Weights of a small image VQ-VAE.
Training: adamw at rate 0.0026, 14900 steps, batches of 64.
Data: trained on short English words printed on busy colour backdrops, 22605 training examples, 42.2 epochs.
Rows from block 6 of the encoder of a small image VQ-VAE, named by matrix and row number. Rows with one number belong to one channel. Each number is 200 + 40 x the weight over its row's rms, rounded and kept within 0 to 999. All counts start at 0.
After each channel's rows are labels from the 100 images, of 14976, where the channel reaches its highest value: "patch colour" is the nearest of a few named colours to the mean colour under the peak. Only what is clearly more common there than usual is listed. The data: short English words printed on busy colour backdrops. In brackets: how many of the 100.
# c3: 3x3 conv, stride 2 (encoder.blocks.6.c3.weight, 256x128x3x3, each kernel summed), inputs 0-63
# c1: pointwise conv, stride 2 (encoder.blocks.6.c1.weight, 256x128x1x1), inputs 0-63

c3.220,254,166,217,228,178,212,219,239,211,217,112,209,171,292,207,250,170,239,202,252,188,210,258,157,151,212,198,180,243,202,216,177,211,165,163,211,188,216,204,249,163,206,232,177,272,203,238,225,262,160,142,199,182,260,206,292,179,174,194,162,252,242,213,188
c1.220,232,225,227,248,171,175,193,239,215,245,205,184,170,198,151,243,180,169,216,213,239,236,289,208,143,222,229,174,224,180,235,136,306,193,149,226,275,164,232,183,225,192,169,196,197,255,180,213,188,200,203,161,209,184,168,215,230,238,198,185,202,236,161,191
patch colour: black (100)

c3.229,290,193,113,208,189,202,228,242,192,234,200,227,171,177,166,262,200,225,141,280,194,122,128,231,130,184,193,154,226,206,87,180,154,171,162,212,224,172,162,186,190,202,192,232,124,98,176,226,182,180,178,158,183,173,171,182,230,204,171,227,190,148,223,175
c1.229,269,155,100,219,192,214,265,223,217,305,174,193,179,176,147,211,235,231,207,250,186,139,84,205,161,188,218,175,228,186,71,236,209,211,102,207,268,162,197,215,236,205,202,245,188,197,174,240,179,167,176,172,197,182,136,191,204,267,212,217,180,204,202,181
patch colour: black (99)

c3.3,243,193,212,140,204,140,286,213,120,180,226,158,228,212,214,221,217,144,214,203,220,178,191,232,198,133,129,194,169,155,188,251,254,177,232,225,229,169,216,151,223,100,188,180,216,172,192,199,227,232,182,206,229,244,232,184,214,207,102,230,181,180,178,174
c1.3,224,171,244,159,128,156,247,121,150,186,190,212,228,205,229,251,215,170,208,192,233,172,176,209,198,183,145,137,228,205,179,247,232,238,226,175,213,140,171,201,193,84,172,217,196,153,202,264,203,216,166,204,174,221,250,173,196,198,141,224,206,159,180,122
patch colour: pink (57)

c3.125,154,163,247,161,186,167,182,175,201,204,125,208,244,200,215,151,203,147,192,207,132,186,148,212,188,121,213,209,157,195,159,179,165,193,208,161,204,189,192,198,173,198,187,114,157,205,157,157,234,110,130,216,224,221,138,179,135,211,201,118,246,220,223,210
c1.125,232,190,236,130,177,162,168,57,210,191,184,169,152,174,162,179,229,208,236,164,192,226,191,204,165,131,188,200,212,116,200,109,224,256,183,195,206,124,188,206,208,129,159,111,186,223,192,89,255,225,164,147,212,247,188,192,184,212,165,192,215,242,170,187
patch colour: pink (95)

c3.115,242,314,187,232,187,212,182,197,208,247,239,190,148,212,170,262,229,207,196,229,241,210,206,229,186,241,325,251,190,165,222,175,312,269,163,209,252,149,164,217,238,180,194,210,161,216,203,265,215,235,222,159,144,205,187,189,250,249,166,219,164,213,195,164
c1.115,276,203,223,247,202,239,273,226,201,182,142,212,207,287,260,228,238,222,218,247,170,212,213,188,156,270,225,224,170,199,204,216,238,231,184,191,209,237,212,203,215,230,250,271,174,196,279,254,323,239,216,250,170,301,202,256,188,221,209,192,245,177,227,206
patch colour: black (100)

c3.156,128,189,179,254,169,174,178,156,161,219,199,184,238,177,221,158,186,152,200,151,238,207,159,56,200,151,212,187,163,200,194,246,254,163,218,233,205,251,225,190,206,216,253,222,274,295,230,183,217,182,142,210,188,229,167,177,222,195,226,205,212,284,214,183
c1.156,191,199,245,194,50,168,96,132,208,201,210,183,104,188,198,169,168,161,228,132,236,238,234,121,232,149,212,180,201,196,248,240,247,184,194,218,205,203,216,177,196,205,193,228,177,267,223,165,184,205,205,211,151,210,205,166,228,209,206,181,152,248,212,141
patch colour: black (86)

c3.96,167,170,230,244,203,218,253,183,159,166,172,174,182,169,410,156,259,205,211,183,162,190,158,161,201,174,185,168,194,215,200,261,149,195,231,157,149,274,211,210,158,229,239,191,217,152,235,188,187,166,205,355,232,188,186,199,166,162,191,183,209,169,261,179
c1.96,138,139,209,180,175,213,201,189,154,143,162,199,171,229,350,167,276,193,207,177,137,192,132,194,193,186,193,163,190,224,202,247,162,155,263,131,140,227,183,191,126,249,188,177,172,120,242,187,189,147,207,310,225,207,224,228,141,143,148,171,191,155,274,192
patch colour: white (100)

c3.136,230,170,137,259,163,214,223,274,203,197,167,217,160,220,176,214,178,248,128,187,172,103,152,201,132,238,248,165,199,165,129,191,248,164,166,260,236,204,139,189,200,168,173,208,214,240,196,249,215,180,188,168,159,214,173,218,169,262,168,152,216,217,204,150
c1.136,249,213,126,256,138,208,233,244,195,191,172,203,150,201,176,214,178,230,119,185,178,78,136,197,147,241,220,207,221,151,111,178,248,169,173,253,251,208,126,170,208,146,151,205,172,209,186,245,196,233,227,158,149,213,142,222,186,253,181,174,218,193,167,134
patch colour: black (100)

c3.186,158,281,184,242,198,188,204,223,207,242,241,234,279,134,252,271,108,186,201,188,240,259,181,200,201,184,230,150,199,264,225,245,211,204,219,236,244,191,194,247,224,261,287,243,200,201,212,267,148,222,232,251,222,172,201,167,243,244,216,257,222,245,264,230
c1.186,100,246,111,185,227,223,176,222,137,192,180,218,224,237,225,180,112,199,126,177,191,194,146,274,199,188,173,168,195,208,144,219,135,202,215,205,200,214,124,225,177,215,167,174,148,134,232,179,226,159,212,231,157,247,124,200,161,186,172,197,190,219,222,161
patch colour: white (100)

c3.137,234,202,126,263,212,129,251,241,207,235,183,238,171,165,183,237,158,118,132,255,186,154,158,246,150,218,216,207,232,209,153,116,187,195,148,232,231,173,159,221,208,215,170,183,205,165,93,229,148,179,176,177,185,145,115,120,188,223,195,201,143,197,227,178
c1.137,275,185,29,232,156,186,244,240,206,215,167,200,151,205,203,184,195,195,147,231,174,134,39,236,153,218,192,200,237,225,118,152,185,200,135,218,218,189,159,182,214,210,197,217,191,180,191,209,196,183,203,213,147,178,77,208,172,219,206,185,191,174,210,180
patch colour: black (100)

c3.94,129,153,199,216,187,171,245,167,157,221,206,172,171,177,218,161,255,164,198,182,226,177,234,223,130,123,174,164,175,159,204,272,217,248,164,228,222,202,168,195,236,97,130,243,234,310,215,158,230,130,161,204,187,196,228,201,189,201,101,216,188,240,218,173
c1.94,141,150,210,239,129,139,257,149,167,215,122,201,250,198,236,191,217,163,184,206,149,166,184,196,143,181,187,209,214,210,156,258,214,215,169,224,219,188,176,214,200,178,193,162,226,233,193,229,248,85,125,234,185,215,152,178,136,201,183,157,225,223,232,200
patch colour: pink (52)

c3.222,173,221,256,245,187,163,220,233,222,225,195,226,205,102,304,205,134,165,217,167,195,223,203,89,193,193,230,180,183,240,232,245,196,228,186,227,222,248,230,190,212,310,245,208,232,198,181,236,158,193,260,302,266,158,157,160,197,229,267,203,245,206,282,187
c1.222,163,203,170,158,204,174,152,235,153,152,145,225,211,199,309,161,133,195,161,203,171,164,156,218,217,197,203,186,188,223,181,227,153,187,242,189,155,231,146,179,149,252,182,193,145,152,208,192,178,133,223,297,170,192,149,185,154,180,252,159,215,145,253,158
patch colour: white (100)

c3.133,305,187,138,214,215,233,233,276,199,252,201,266,187,180,129,241,220,264,150,255,189,150,159,198,115,197,203,212,238,154,144,139,197,191,108,251,219,143,180,204,240,180,188,223,232,213,189,206,171,215,218,129,191,164,170,187,204,207,195,225,231,200,197,174
c1.133,268,200,40,229,190,229,222,246,168,248,190,209,194,189,182,184,228,251,159,238,181,113,1,224,140,188,186,215,244,181,82,197,188,197,135,223,223,200,165,175,222,200,193,205,191,188,210,194,193,202,241,194,144,185,132,200,169,191,217,186,236,177,208,169
patch colour: black (96)

c3.71,205,209,207,192,237,158,145,246,149,162,207,223,220,249,254,172,157,114,229,221,216,249,207,160,206,167,167,188,183,251,235,205,253,131,174,202,176,233,280,170,269,264,224,174,215,243,182,176,229,267,175,258,245,225,209,166,210,183,224,242,236,171,220,202
c1.71,235,182,204,232,153,201,220,256,212,130,206,206,140,274,214,157,171,138,193,150,166,217,218,187,200,224,174,155,158,223,243,205,230,199,147,164,131,169,213,162,254,179,136,173,156,233,195,169,254,207,241,233,171,225,226,192,153,175,89,201,230,162,161,161
patch colour: brown (72)

c3.77,252,183,210,298,173,218,291,197,238,195,230,172,221,215,210,256,197,189,172,284,211,197,174,213,230,180,162,203,184,211,163,220,133,125,287,178,189,235,161,164,147,213,189,192,166,83,202,182,219,284,147,207,201,207,183,224,247,193,190,257,227,174,220,197
c1.77,154,208,138,226,81,136,225,218,230,216,216,153,182,210,186,205,126,110,161,240,201,200,158,200,187,168,181,208,209,195,162,198,166,172,210,218,218,203,142,137,190,187,167,180,189,173,138,185,186,249,188,196,176,199,93,199,221,191,209,228,198,217,195,177
patch colour: white (43)

c3.195,185,174,237,257,157,166,237,206,147,208,209,205,225,169,220,217,195,149,224,173,243,237,215,71,227,156,162,231,153,205,248,243,254,215,225,198,174,257,224,231,185,221,263,175,252,279,220,190,217,184,182,224,219,215,204,201,223,150,264,218,229,251,192,185
c1.195,181,199,223,249,53,157,231,205,184,221,202,203,191,179,211,190,111,153,190,156,222,217,188,128,226,189,194,181,201,198,210,230,230,206,222,202,219,211,151,243,195,180,202,188,255,241,194,168,209,199,208,207,121,191,166,198,227,204,204,222,204,255,199,127
patch colour: pink (53)

c3.165,147,339,140,231,168,202,194,187,129,218,257,196,205,173,202,192,168,189,138,252,276,174,170,295,194,190,172,239,237,225,185,161,233,226,150,211,206,213,122,181,185,223,243,213,207,179,190,227,176,213,164,200,143,181,175,154,228,203,171,255,145,210,217,100
c1.165,178,232,123,206,181,242,197,196,108,212,187,211,178,205,223,106,241,232,148,243,247,120,138,278,173,193,174,226,247,236,142,186,199,196,122,180,171,219,199,208,140,231,238,192,242,166,234,192,176,167,82,221,155,183,169,219,198,209,181,231,155,200,250,190
patch colour: white (93)

c3.63,238,202,239,255,199,232,225,258,230,195,192,166,193,182,141,188,224,208,249,79,198,224,220,166,227,228,246,158,148,167,231,167,299,191,124,207,219,151,235,153,257,187,174,127,259,271,189,250,171,241,150,137,205,159,224,204,162,225,178,167,256,246,153,230
c1.63,203,215,145,244,119,187,204,258,203,212,198,213,192,204,201,131,190,170,166,147,174,152,111,196,207,228,239,229,169,206,140,171,234,238,152,221,214,202,162,161,256,238,223,128,188,222,173,245,216,237,198,202,119,213,135,166,151,238,234,154,249,213,226,139
patch colour: black (99)

c3.193,190,211,190,119,180,167,180,159,202,211,191,178,188,236,200,135,208,159,185,193,189,149,116,230,174,98,175,198,163,168,165,121,192,161,203,195,194,168,117,184,187,157,206,150,202,202,165,128,236,224,74,189,182,233,179,189,220,191,171,218,241,238,190,152
c1.193,182,274,225,166,161,162,207,119,195,236,226,166,246,194,162,211,212,140,239,205,204,194,155,192,236,122,201,164,202,148,203,73,224,206,177,214,225,144,167,186,207,143,212,131,261,202,162,158,210,240,139,193,230,223,163,167,240,191,145,222,252,275,195,164
patch colour: brown (70)

c3.14,217,225,165,133,225,210,160,217,269,198,149,209,161,279,174,113,210,208,197,182,192,168,155,217,261,236,188,218,244,201,148,240,164,217,214,201,201,153,155,152,200,173,157,185,241,223,191,173,233,153,177,183,201,213,177,242,165,231,194,126,256,200,174,174
c1.14,224,245,227,175,218,224,220,162,262,225,231,163,232,200,72,215,215,241,264,182,261,244,231,153,177,201,191,196,235,164,247,200,216,218,177,224,237,174,219,230,251,151,132,210,238,240,232,187,183,234,189,95,228,199,194,286,221,232,143,206,241,237,100,183
patch colour: grey (58)

c3.230,225,194,192,133,234,177,189,183,207,176,100,221,242,192,218,158,238,168,200,202,116,139,126,214,175,186,194,231,136,218,151,166,167,173,142,154,186,222,187,166,206,230,201,136,239,140,187,225,234,199,166,211,226,211,149,188,151,207,246,96,191,172,227,269
c1.230,86,182,160,161,130,142,209,162,179,151,142,198,168,185,181,134,168,182,168,200,152,134,177,263,164,201,179,199,206,187,173,103,174,220,148,178,163,169,167,199,182,181,180,75,215,207,173,171,218,178,137,185,193,224,137,195,147,202,188,140,204,159,205,160
patch colour: pink (54); white (35)

c3.80,178,211,243,194,186,160,180,183,196,220,203,215,172,107,309,232,129,177,241,184,204,227,205,178,196,193,200,153,196,287,236,211,216,228,207,219,216,252,277,221,210,265,245,254,199,202,176,241,155,225,215,313,246,169,181,137,204,220,216,213,172,208,299,143
c1.80,138,195,138,161,185,171,179,187,119,187,165,199,188,178,311,178,147,163,171,186,185,155,118,203,191,177,150,152,205,227,135,196,174,200,219,170,157,232,157,227,133,210,168,206,146,134,212,191,185,151,178,286,178,199,131,170,168,177,172,185,193,165,262,121
patch colour: white (100)

c3.26,232,148,142,236,186,213,209,220,154,238,161,214,195,219,188,199,184,237,134,207,171,91,170,203,93,205,207,194,213,180,92,170,215,212,146,216,281,205,152,195,181,189,198,219,176,181,214,221,217,137,195,178,175,219,177,206,160,241,207,158,206,187,203,183
c1.26,231,156,152,253,184,178,228,211,161,276,174,196,191,213,192,177,199,220,191,227,163,141,147,198,149,198,200,189,229,184,133,216,226,232,123,202,346,182,155,185,210,188,170,210,155,202,212,237,209,163,223,181,190,216,180,176,161,288,239,148,182,188,184,176
patch colour: black (100)

c3.210,189,288,201,205,202,219,170,174,152,238,265,134,121,168,208,221,253,205,193,251,283,179,202,187,229,180,171,269,237,209,221,290,255,250,202,197,225,227,140,146,220,215,233,258,176,249,258,131,216,269,254,204,217,201,214,215,279,204,181,252,235,230,206,85
c1.210,141,192,159,212,132,150,211,194,125,184,176,196,211,206,304,197,185,141,166,209,230,157,151,183,219,178,155,182,193,268,175,257,176,179,216,160,175,239,163,225,159,274,245,243,243,186,213,202,230,150,197,284,203,227,156,140,195,175,206,139,179,169,262,169
patch colour: white (53)

c3.143,240,209,168,289,208,178,213,275,174,224,220,221,209,184,189,227,192,182,201,223,190,188,183,216,168,172,182,164,304,222,167,205,156,233,151,197,199,195,202,179,201,246,232,227,220,147,194,216,168,260,154,188,207,173,165,183,267,182,200,251,164,224,236,216
c1.143,217,204,80,235,177,200,152,197,191,300,175,197,153,186,205,181,205,221,194,213,178,195,71,204,171,191,217,196,288,209,101,192,187,217,142,223,253,207,153,172,226,262,235,189,196,160,189,240,189,233,184,191,161,174,91,205,208,244,244,215,169,195,220,177
patch colour: black (47)

c3.241,287,213,189,227,227,257,220,217,209,232,208,206,179,177,108,253,217,272,199,186,205,203,194,222,148,201,235,205,248,144,208,174,270,221,120,251,256,135,193,192,197,141,160,248,210,190,199,224,176,236,245,115,212,165,230,199,216,264,152,195,190,215,167,198
c1.241,246,255,134,235,210,226,188,237,205,248,208,191,160,179,142,223,199,230,192,179,197,200,140,230,147,223,204,192,225,164,203,185,280,233,133,216,334,185,148,186,208,144,170,238,199,189,204,246,167,236,244,129,179,185,173,193,198,305,213,190,187,232,171,174
patch colour: black (100)

c3.51,225,194,245,160,159,156,226,101,179,157,246,200,247,139,189,247,176,125,216,156,247,248,209,160,186,80,140,216,160,177,241,194,197,177,204,176,169,204,244,180,225,189,183,181,229,197,140,158,196,248,174,177,233,176,194,108,238,174,242,266,230,190,187,246
c1.51,259,205,174,157,160,200,192,131,208,165,210,217,194,222,207,163,151,191,151,138,175,164,184,214,209,146,166,198,180,172,181,212,108,208,185,176,153,183,144,166,211,219,139,150,200,156,166,153,214,209,174,196,155,216,154,170,182,211,218,214,231,154,192,181
patch colour: brown (77)

c3.118,279,201,198,262,169,221,215,232,210,247,182,198,159,169,130,258,203,221,186,185,210,202,189,219,162,238,287,164,209,145,212,220,284,181,166,254,266,163,165,196,210,150,166,239,247,185,182,236,171,255,195,129,166,166,215,187,230,279,151,183,189,234,167,177
c1.118,236,212,101,275,152,198,236,239,189,216,153,218,174,203,199,207,206,215,121,191,181,146,150,203,173,260,274,228,222,179,122,196,257,180,208,241,233,208,108,184,209,211,206,227,212,166,177,249,202,232,220,171,136,193,140,183,180,283,233,169,208,210,226,131
patch colour: black (100)

c3.245,166,208,238,221,191,165,237,219,224,196,180,202,189,114,351,189,164,175,206,161,177,201,180,94,215,193,235,152,183,208,206,262,187,205,190,204,200,259,218,208,201,252,276,189,229,194,199,212,164,181,239,317,275,167,150,170,178,214,292,180,240,196,243,200
c1.245,161,164,200,162,189,147,158,224,200,173,149,206,221,210,362,166,154,161,204,178,177,189,181,191,232,196,230,168,183,235,164,239,148,176,235,154,178,230,186,170,153,270,219,164,180,170,158,174,185,132,232,346,218,172,148,177,150,176,269,175,197,187,292,208
patch colour: white (100)

c3.104,212,237,226,169,196,171,187,200,154,228,239,252,210,233,206,206,231,170,225,136,297,210,187,204,239,153,208,238,223,261,206,168,315,153,144,242,224,196,242,240,214,230,292,269,238,314,192,205,189,192,159,220,242,164,211,145,256,213,200,181,177,243,228,189
c1.104,238,209,182,177,145,232,195,212,74,165,232,277,175,257,203,163,205,202,196,162,211,189,192,231,241,180,123,227,207,261,202,225,185,202,170,180,176,217,165,185,141,240,274,226,156,207,214,176,220,185,229,205,176,208,183,175,194,158,162,162,203,147,251,110
patch colour: brown (54)

c3.248,188,220,251,127,249,171,123,101,232,198,186,164,215,208,192,177,241,172,235,200,192,200,196,168,149,164,201,213,182,168,216,17,190,206,166,195,201,184,202,192,209,183,214,173,207,198,166,131,239,188,114,182,255,232,193,192,191,220,212,185,289,189,196,173
c1.248,40,218,143,210,163,139,192,182,209,197,166,199,229,188,212,150,181,143,125,207,172,151,178,187,181,196,207,200,217,194,142,109,188,214,178,194,188,199,156,196,195,200,234,164,201,188,138,199,210,137,158,211,220,198,84,182,162,206,229,158,256,179,209,176
patch colour: pink (98)

c3.68,213,213,215,193,204,154,219,95,216,203,186,172,226,168,222,217,250,150,231,212,182,187,208,204,144,120,192,233,185,165,208,118,186,202,199,181,204,231,188,237,224,165,231,253,158,167,199,128,247,232,146,206,227,236,225,153,208,217,203,201,276,193,185,166
c1.68,106,199,217,197,63,29,188,140,214,207,175,202,212,182,219,193,148,107,177,206,184,196,215,250,187,199,216,227,231,192,209,162,189,223,196,179,197,208,221,232,209,198,210,202,155,188,122,187,221,168,167,216,229,204,159,93,185,232,214,181,223,210,214,180
patch colour: pink (51)

c3.69,250,185,185,222,236,265,197,227,254,230,201,219,180,144,217,193,211,260,195,293,162,202,155,323,205,251,223,180,236,228,178,253,156,138,232,202,233,208,199,201,184,235,175,203,114,128,250,262,143,227,225,213,212,163,196,241,211,238,203,223,205,145,220,174
c1.69,209,223,129,229,247,214,211,227,246,251,191,203,184,136,168,208,198,210,199,256,144,163,140,332,228,241,258,185,236,174,157,198,162,188,178,183,263,192,197,214,203,199,107,218,163,123,206,206,136,205,210,193,219,160,153,226,222,266,187,232,207,150,184,194
patch colour: black (85)

c3.141,277,157,191,234,224,214,213,208,194,246,170,225,210,226,167,215,199,230,213,234,177,192,155,183,106,198,220,144,204,155,176,141,184,133,150,237,235,195,231,154,211,186,209,199,228,90,207,212,232,243,109,157,223,225,184,220,210,235,189,214,213,200,183,213
c1.141,241,196,104,259,200,213,219,194,171,250,185,185,167,188,160,190,175,231,212,183,168,211,99,168,160,202,206,227,224,180,189,189,212,228,161,247,349,190,178,174,236,172,200,189,197,136,190,199,210,273,185,177,198,218,141,209,215,313,248,187,195,216,188,159
patch colour: black (99)

c3.191,224,246,197,214,231,171,143,213,291,197,219,240,208,194,229,161,175,204,219,262,228,197,213,271,210,226,245,142,268,218,222,144,148,182,243,170,233,184,251,185,214,214,198,110,210,96,179,199,207,211,161,224,210,208,205,221,233,258,204,235,239,223,212,249
c1.191,165,237,132,207,219,141,151,188,258,206,207,242,244,214,232,183,108,204,144,255,215,163,211,281,224,243,239,154,264,220,167,165,167,240,243,153,215,199,166,232,209,195,238,97,188,136,153,236,228,219,158,206,173,218,173,178,197,247,230,237,246,202,201,173
patch colour: white (44)

c3.134,159,248,189,192,195,114,216,174,184,209,214,205,190,152,235,242,133,119,188,217,222,205,207,231,239,184,200,213,194,260,208,216,188,181,184,181,193,227,185,195,211,271,246,187,177,180,84,223,173,211,230,234,235,170,171,45,225,198,216,223,189,189,286,150
c1.134,155,207,141,176,144,113,158,215,204,181,207,217,187,192,252,194,165,138,146,231,223,170,156,243,218,202,215,208,197,265,174,217,183,183,192,171,190,226,93,182,196,274,234,184,199,188,111,206,189,200,204,240,136,185,141,85,199,191,209,199,200,186,302,154
patch colour: white (100)

c3.237,265,186,182,234,165,167,198,216,182,271,201,204,154,174,128,250,163,187,163,174,208,194,193,194,123,210,226,172,216,149,203,174,271,181,168,260,313,158,154,205,178,151,164,234,185,222,157,225,176,221,226,120,176,172,200,180,216,280,168,192,179,239,183,159
c1.237,268,250,193,239,178,152,219,197,188,279,188,185,139,191,121,223,152,202,173,170,195,190,155,210,147,223,228,198,221,141,209,188,246,207,173,243,357,160,165,187,202,160,167,214,170,202,165,215,192,238,244,138,161,160,187,162,218,244,189,176,181,216,176,141
patch colour: black (100)

c3.60,133,207,120,214,187,197,174,160,142,269,222,185,210,199,182,187,201,192,96,228,240,124,83,216,129,181,203,144,276,219,124,171,229,156,120,230,242,181,147,227,193,224,187,205,215,235,194,176,178,184,161,192,184,186,124,174,223,219,217,185,148,244,222,155
c1.60,149,231,100,204,150,232,189,183,166,225,197,191,170,205,189,172,223,240,82,222,224,120,56,243,178,189,184,150,284,226,117,239,210,178,168,199,209,182,156,243,218,208,212,192,176,207,211,171,174,166,216,201,123,191,91,216,195,225,221,188,194,209,224,163
patch colour: black (90)

c3.50,175,195,196,207,206,180,236,186,211,217,200,143,199,160,173,207,207,112,204,149,179,209,196,235,185,223,267,223,212,234,221,172,243,238,106,184,250,207,251,197,166,217,263,201,192,213,142,247,108,160,199,174,212,135,163,161,182,254,211,180,54,129,194,220
c1.50,180,202,207,180,191,228,223,163,200,211,200,134,136,281,224,168,232,194,242,233,136,208,225,217,223,192,202,181,216,267,201,196,163,154,152,159,205,269,254,215,105,243,272,213,249,171,255,220,271,207,205,226,186,264,203,250,166,208,259,187,105,156,219,232
patch colour: white (53)

c3.34,175,209,187,195,206,234,275,178,249,242,173,153,142,211,230,187,178,256,199,282,181,230,224,214,150,185,195,263,231,183,248,211,192,201,215,226,221,251,126,129,163,200,256,178,264,198,257,153,253,202,181,221,189,203,227,238,191,222,178,209,306,252,219,125
c1.34,160,208,220,201,195,145,246,225,248,244,225,185,229,129,219,261,179,154,227,252,225,234,244,225,184,216,232,248,216,222,249,220,232,176,229,209,245,200,236,130,212,204,216,187,274,255,120,180,159,172,175,227,255,115,241,146,214,249,207,243,191,248,232,191
patch colour: white (39)

c3.216,153,188,152,227,177,174,237,193,142,208,158,217,195,215,254,176,132,139,150,226,148,167,194,195,205,208,185,198,170,236,154,263,129,202,222,157,181,246,162,201,159,258,219,117,151,187,187,274,214,155,231,243,166,221,137,209,154,182,256,157,235,173,242,167
c1.216,239,244,256,218,203,244,229,190,218,224,269,194,170,125,183,254,242,225,256,182,264,254,226,192,216,212,236,196,192,202,269,250,249,165,201,235,224,197,225,204,233,204,170,243,196,240,240,212,152,287,252,205,217,152,254,221,285,228,189,289,209,223,194,233
patch colour: white (99)

c3.120,189,236,209,74,160,210,206,213,202,185,171,253,158,162,207,176,236,243,207,208,176,208,251,260,221,231,197,97,212,208,197,204,177,261,250,190,198,139,236,275,184,181,185,218,225,144,211,272,216,190,192,195,217,187,185,167,168,204,212,176,256,211,199,198
c1.120,185,256,212,162,201,179,221,177,186,205,142,252,220,178,205,169,227,236,215,236,137,150,253,226,254,234,189,99,138,251,188,214,115,241,212,168,203,163,220,271,192,193,250,211,241,97,228,277,217,172,165,206,222,209,175,179,149,182,273,167,263,221,220,224
patch colour: pink (47); white (32)

c3.89,170,216,188,178,230,190,139,162,127,193,255,160,227,215,211,157,216,168,245,189,285,214,206,244,192,215,125,171,235,233,242,152,210,168,172,176,165,206,294,147,181,220,276,195,219,205,215,191,200,223,150,208,241,199,210,151,265,141,144,257,152,240,229,191
c1.89,194,256,125,213,122,221,185,227,183,179,207,230,231,230,242,120,190,205,158,156,192,186,115,219,230,244,179,147,226,250,173,194,187,199,140,184,172,221,182,138,236,227,275,218,165,233,235,229,233,193,235,259,142,239,115,172,169,182,170,192,183,203,262,119
patch colour: brown (57)

c3.231,153,216,179,197,243,229,154,187,220,202,179,222,211,212,296,156,123,229,154,259,140,158,196,281,176,224,227,172,230,248,141,270,148,169,248,207,217,248,139,212,207,235,200,174,146,103,232,223,191,192,231,275,183,208,185,218,152,231,200,191,251,184,267,176
c1.231,160,195,232,205,251,211,155,209,242,240,235,254,270,158,260,259,164,220,233,215,240,249,254,237,240,256,240,171,194,254,240,227,228,215,239,217,250,202,252,207,244,237,231,219,212,183,168,243,150,220,247,274,274,165,241,172,243,244,163,251,215,206,269,234
patch colour: white (81)

c3.177,193,171,229,240,198,183,236,200,107,197,256,160,216,181,204,188,214,178,217,168,298,217,204,104,188,165,123,213,177,184,246,259,246,201,227,209,157,243,203,191,194,193,246,180,236,264,194,124,218,232,172,199,207,228,235,211,266,125,169,226,221,261,204,129
c1.177,157,186,201,281,106,179,234,187,119,174,205,199,213,209,227,190,128,132,175,193,232,175,168,135,194,183,139,212,180,236,203,228,220,218,234,201,157,241,138,241,182,210,225,175,217,237,199,192,222,169,189,210,159,200,134,202,189,150,194,190,227,232,223,129
patch colour: pink (59)

c3.110,361,200,196,223,230,227,230,236,185,256,189,257,188,189,126,280,246,251,223,199,205,188,181,172,169,194,189,186,199,151,179,206,219,167,112,207,213,147,248,197,211,169,181,254,237,194,192,197,183,244,205,118,235,181,203,176,217,204,173,228,190,201,192,220
c1.110,260,231,85,214,148,199,194,226,187,273,178,211,183,233,189,184,190,242,173,210,187,105,21,215,177,212,208,219,232,201,119,233,199,198,126,224,221,216,147,173,193,206,230,191,156,187,188,197,214,220,263,171,131,199,136,191,170,225,226,187,236,189,235,139
patch colour: black (98)